From a checkpoint of a small image classifier: moe expert_choice, 6200 steps.
Rows from block 9 of a small image classifier, named by matrix and row number. Rows with one number within an expert belong to one neuron, the router's apart. Each number is 128 + 24 x the weight over its row's rms, rounded and kept within 0 to 255. All counts start at 0. Numbers have three digits each.
After each expert's rows are labels from the 100 images, of 14976, where the router gives the expert most weight on average: "responds to" is what is common among them. Only what is clearly more common there than usual is listed. The data: rendered made-up planets.
# router: router (model.blocks.9.mlp.router.weight, 8x160, trained with AdamW), inputs 120-159
# up: expert up (model.blocks.9.mlp.up, 8x160x160), inputs 120-159
# down: expert down (model.blocks.9.mlp.down, 8x160x160, transposed), outputs 120-159

# expert 4
router.4:107136154137099153126124132150138126148159169099159150151116129168142129151104110142128140156124088123150123115172116106
up.8:119148118152144103124154116090133110140125108154125131179141121154122153138123127121122102124091102157120104109113149132
down.8:194130118135135117164104115194122124161091161148175109107144103139178171094113148109097094122144138125107099148099147171
up.9:130140162104081125097115147107124146102181115160127131065116172133125125128136141094120116157119154157167128094083152086
down.9:123116118152138153144136128142104121186114136097119126147155078115165123180092096166141151159140135118149107213152121140
up.10:126148041090134121194100083116123139160135130134131124149108095116150107123143094153128120122176129100154125124143137057
down.10:095098153149156117103144145147102154140125134101156133159176181158152158098139118105130108123136126120121125152128073143
up.11:135113169156121127086159170152116139143081088123137138091098102117142119126123106171156140116124117134139161106098154121
down.11:159187120140132124149108109086115112098185132126127128133117088096107113145153140167106120141107144148148163122115132123
up.12:110085126133084118101229111139146093068153109113129121135148156133091136129145188105104127102125092085121140125118118099
down.12:133121115159107138112110181108130107179123147142110117093155167116127102169127102143166145144087144093125107089117171102
up.13:170119151090074128157104174088092130131102169137119123114109110114112120131140132107119136139131110115111161141117187119
down.13:141111087165135147146162088156146106124133101111165099122118127146191118111086096133136139118162150104110103132140111112
up.14:126134128067105177138114094117135149138166195101127169162124130144169165168122142190076137132112132116075165130129146108
down.14:138138132109141098112125152115125123127149156133148111110135148109178133093108142176170114162139138101121133119163121092
responds to: crescent; rings

# expert 5
router.5:086152120133097164101090147128109150087153106091147161147172083140130116147126157135109183128126102155125150130125132111
up.0:089176094115091157120166127126110111167128134094168163109098111169133128145079120131140094126127169151098105115090148158
down.0:139117135104162141125134111143187164089138156150124108164205146075142133133159136139135089115143139088160138112133125116
up.1:124136175122065150110132156144147134111123111094147127139133133095176117112080131143138137120116097143119118099149092141
down.1:113173136130118165147178106139144115146149132122164135102155083180090121119136109104107123128112090149118144146117119144
up.2:137140149123168144124126108113101057137122166096156182134135131112152127135088130130154129146115106102119158100120107156
down.2:125107157123090145134139184143173178058150154135107138108134108109123107132208100130108113089136144097133104120155108151
up.3:105129108128130136097143095120172140145125132108164152137097136134109114125136127163162126122101130127119132137124139127
down.3:117123146172096139129146116146115112141094166129145114107144157117144111140128118116131104152143105110173148090128117118
up.4:131133104136126144199124123141111146097141156113120155127117096170126134121129139139089148126150178159083144119084143112
down.4:126128141123101112129135149115102121194110065124118114124147091109151156125119133150125124116136174081153130126165109075
up.5:192138164131143101122126133151094182103089162145136144138147139122124146138147114133180157109118101174142176147145123148
down.5:076110137109118116142116139137167104150170129132158125113134138139124087114128114105076128084124168162120100146094139136
up.6:155187119080182129141126128140148100111059136091129144106159109092109083142068158152113152106151147146152125134153108150
down.6:178066123126119098133093123141098129121160097146136118154119095123123187123141085081100117121136106142127110147103131142
responds to: lava world; half lit

# expert 7
router.7:114107143138150134119172141164134128100162157163035109139162141101119127106126111105155137125100149161095115150118144117
up.8:151140082097117121160146091126142145124141118148135115110123119112120164137146129082129145121139123108165143133178103132
down.8:117180126142102113104133137156130098087094157085086124144142141116158123074111176131126135135126151149108115114107144131
up.9:111134127118161129125147118152146129114120156114100120150090166120124103126092110081109084140117143130155114148124116142
down.9:136123143159141124107109140137106180118120087100098129143115092147228148095118133155145143145155108121155126132111143146
up.10:113134102118169110151076112125130107154127088107114176127122136139118135154109119154137135109115129111108109108117125111
down.10:148111167121080140087154158137120145080155128157142120115146096133125135107151174117155117105133150113133124135154119112
up.11:123129130091123131119117139168160077136136107126119103095117198122118090152152096169152101167110083149130154126169136120
down.11:112101141160113129123154104086112137090092148139143130117122098104139113124126095151114123147131136117132106101096112126
up.12:131167122138125122151155089155090111110119096142178138128140127153074150143128120151167136135142100137125115120167119093
down.12:145160101111156149152119127106123133147108110128158147103127181147128083176120126065122148119103115155106149128075137140
up.13:127117126127132127132102115141108153140133151115108124097160156123109136131135130177108119131125139138107096106087164160
down.13:156119172101127142111153126175158083149141143139110149144028141106155133137144092117156099130142134110139157129151073116
up.14:116151127143167090143115158101120131092102153134130128152135138148115105122117110185185128132145105118122151147121148160
down.14:091118155132142129129156090176145151142115097102128168126127098126117132123175121136069156131102163106142133097132085124
responds to: gibbous

# expert 0
router.0:153138109107125124163139150117144106126118096143145133075129117108102143150114138149059128155182165102091141116099134148
up.0:098161152102175133077117144160143137135139086136088150101107080125095156160088153176149160130102112168116163103116130117
down.0:171114146159132108124143110143135152090112149122139108114183121122140113097105129105116135113091115144143124143139097158
up.1:094125169161103101119128155094182149152120118123146137153110138114152129100099163128118114156181137110110107107169125114
down.1:128138128121133161160136102124061149122169090150135117118130129135119120149102151131085101160127104116090110152102153190
up.2:122135148104148144189106134131116093085128184115126133153130158116112143184092123159145142137136106087149097118128116094
down.2:137149084110110082091159125148110100150147119164132146103152108125145129119167129100109118093133115143134138138127130137
up.3:156145147121182128143117079113132153134128149094166105119114123186146157161134113110151114091136091110167088153123147162
down.3:070128106109079117058103139182141104125099113185083129114127168114157106117141139150130114140131145125118136172133118154
up.4:140067110153127093143086089141143115161089094109103122121089113081164162081157139087142139113139114144144162111146135106
down.4:131144109113120158123186166099111151108177139134138136145093129153142097121138166131117121170119124101136082114137124156
up.5:097155159133103154128135165154125131099110089144088147121148139115122112134101108124132072127141102116118105153097117112
down.5:152137121126160082117176076130116165136101079148128152135153157136167153144108167078155137120092105129127146092149137143
up.6:099172143114125140102181081119124130147142138136139108166128065155108151114094092138140112156158083158147127150109115152
down.6:122134091125144072162083165153132134121126128116147139115125207102151062116123108098127159100118155125136176137118170132
responds to: half lit

# expert 2
router.2:095124072157090130130150144115161084135149131088147129158128150094135101150152122110115155109128139138110139158136141086
up.0:097130107159150130128113126178121134155174108130167146083137148145140162118114122163113121087145145119084164143156120150
down.0:103110116147099094150137149086149137139145143121129122179141135118117125149137119092133166109090136140162117134112126109
up.1:110163120154143156123150150127169152136160132152125167113120102138167146153119155126125155098123073136131159120148156117
down.1:145083128169126137141096115156091099117155140150144087138140172108150121105110108137181101156116123113133137138162116144
up.2:139113119130180101112139065193113133136108158137147133107112161063141124131125176148100139120138143087141124108137107101
down.2:095140133138098107139147155090129067130118147133129108148108119114123141156134102073133149106142122154117081092115131138
up.3:157115073147168113143107114089134125113092137143118123109138127146112103135138136144116122086135142115135137137099147126
down.3:126094119107133112079103131125114000143110121179133101165110133111147163119114129126119150130142157131144119133143111130
up.4:158106121066154123168112114110103140103123131178114084171134136097116099089155092145081127138151187080146122103128139138
down.4:118144138117128132130153097103143106167120150149125183084136101164131096136106137105157100112110125165126143137101061135
up.5:142135107142173114165095127146127073121136131205147128143092098106125085142122159154137142110153136118139127141121120132
down.5:154118120132117115128143121126136129136127095139093128106165137152118149105121095127110155125105132165119150168136146127
up.6:111118142102101118126096140124137102136109120166090119096122142140104137114160093119131105104126100100168110147138120135
down.6:128131101123074138080160137111134130111155128120139172163163131165138123107114150170096159139124157147121109106115119124
responds to: crescent

# expert 6
router.6:099141126131120133120115133126074134107116113167140143141136125182096149099116163093153152109100125133171121113143153093
up.8:092135129148118127163138131136083137112106091124141153120151154149161154126129079121137115155154123139132116121108102118
down.8:144122133107145116124102127122136102141107134149104110153127102141172149126112134106138133130082141104092085115151122139
up.9:162136115119132154094125115114132122131131108166152139087121093089140139141128149158143142147134131088116098134186111127
down.9:146170123146164144157118138143136097149153150113085169114103140168120077112160126107128098168128108100157096121094120146
up.10:121121088095138164104075136143144147084155101130130148124164134124163117140133107119110144184087093124107072137159129137
down.10:154138193124105109123164134143124103143113137137096118128157125102111102135143108066133128093158147138053166143137102114
up.11:091137112108148104143123126170083094117104182130129127088122168135096143113106181106099092154172086105098141147139158130
down.11:167114127155141115141105161080158143124106115144081124143121099133109147086181104145155146140123149160169165118122128122
up.12:168115117171123099106105116107157129090121140101133154143132087128131152133098143135142116111114136145162139147175136111
down.12:069098102125107113152165169134147071152149131125114120151134120164136094137131138115112162151146120186112127117125105151
up.13:109105196104122119165088126123164110123143117118102134111138111129130161128103103173104108131112171088108145143157124144
down.13:109146101136132147131151099094130092074083103123167132062150141120102131145119098126159118113134138155157126106125143161
up.14:174121123114168110161139126148117131136109111131108106134142099124088149119090169166149140141143167177147075087131139160
down.14:130175114126126113087119108134087131149157130126118140137128159131068150129135086120130136085103090125065166133124097116
responds to: full; cratered rock

# expert 1
router.1:142107093125158138137129100103130183135122129171116126143174095160176128097163126120116130107157139112145122159127099119
up.0:154154109144210116132144150098135138083146142160162136161146146139125108161149141086165168132094120158128121135105141124
down.0:102092126145120129104144102146140157108096109109078105100161140119135113124121110184140119118183147086081143141106145142
up.1:112136125117138156130122120178130097117137100137156137143147156110132126092119145144168104149133136124124149118153137081
down.1:171164111112131135102102128115102132128117127152125109089146143132120149119143124060175127144143142110146148090111134120
up.2:112138097119125147155124170139135130072133122121137152169152076131131137118136150145105132075128123145127094123122133125
down.2:155065132134114111162119127118135139164146143103130117097119162131161170116156073084159137122109156099138117136140125160
up.3:142091131104115113114152108102098135075131149113130086118134130101106086133115094115110094126118113133128119148159142172
down.3:102124176143078159147106147168164100122124146147097133129172123127196188100130112133107134122127134151104135134125110105
up.4:152144117139104120102131128156074134102160102168138176136122137100113088132117160118117113125119133117130166111174082095
down.4:132123130111145088114146156129168126152139087094128104119120191136151135100099118130131168124116119108107119116093125147
up.5:176129110076127090110139091094117171140150122106118126120142118133172138180143130125100088121105170122096111142157099124
down.5:112100109144113163102149139120136105122110133171157110122112107087116100124142165119129114159163122122153155106100116119
up.6:166105077126120131122107122182145122105112167102104122143090130118138114146139133104127145140111133113109120083168108137
down.6:174146174119123059112133131101122117162146134142163114159127077142116110159134112149135136103123113115129133082092110123
responds to: full; cracked ice world

# expert 3
router.3:157127160131155107122091099109076159153111120119120117079067147123134128101140146123164116107114116118159106114134111151
up.8:128113166097157133148095079154103130154140100199141125135155152111138134133097133113130109152135132123102123136133121145
down.8:139180161106115128125146133150137101118122120091130203133152075108147107156156136137150123118129087108194158140140117162
up.9:177124096134172128147123161092174138113094106166110134106134137139129094135131145094108128097116148167136133110139106131
down.9:140137136119138123152095121118123134140132186123138165139163107118120182144108141144096144103139089155103126144128138141
up.10:086118173103131114134147139110080162153080118143140141115108127127100137133110135185097110129142152153106124127137154172
down.10:133119116132089127166143116141128171142137123111124115092098114101076156129143158117132133145128175122130159154129139111
up.11:117099149154146138116118133148104146147133102148130154152108148151138115113118113126174122167181120098093155132128123166
down.11:132136121111114123119178140144158135131118089126115179075155123102139189168187120152130119098076128097154118129123104138
up.12:145144139158117114149136114157089158166124099153141117145115107134132125135096090140144115132130126103144134119205065132
down.12:163132134127172096137127116160158074106106094149120123104114147119097149124110110127153135142126091157164125136104115160
up.13:159158159110208135110112129169131132093143093159122149098156168115137157118101112099154146143125104117087129127087122112
down.13:120158156108096131138147125191107069123136119123126159127167096113171072144118112135166121165111114154145135096150141160
up.14:084173062144141134085084147136126140080162123174121075093168101133119150163097125146131124061112177102121114153115133124
down.14:163077143131155121162134117133137144113130135118136137147141129151125097050145160153124155112172121155102113171104135126
responds to: full; lava world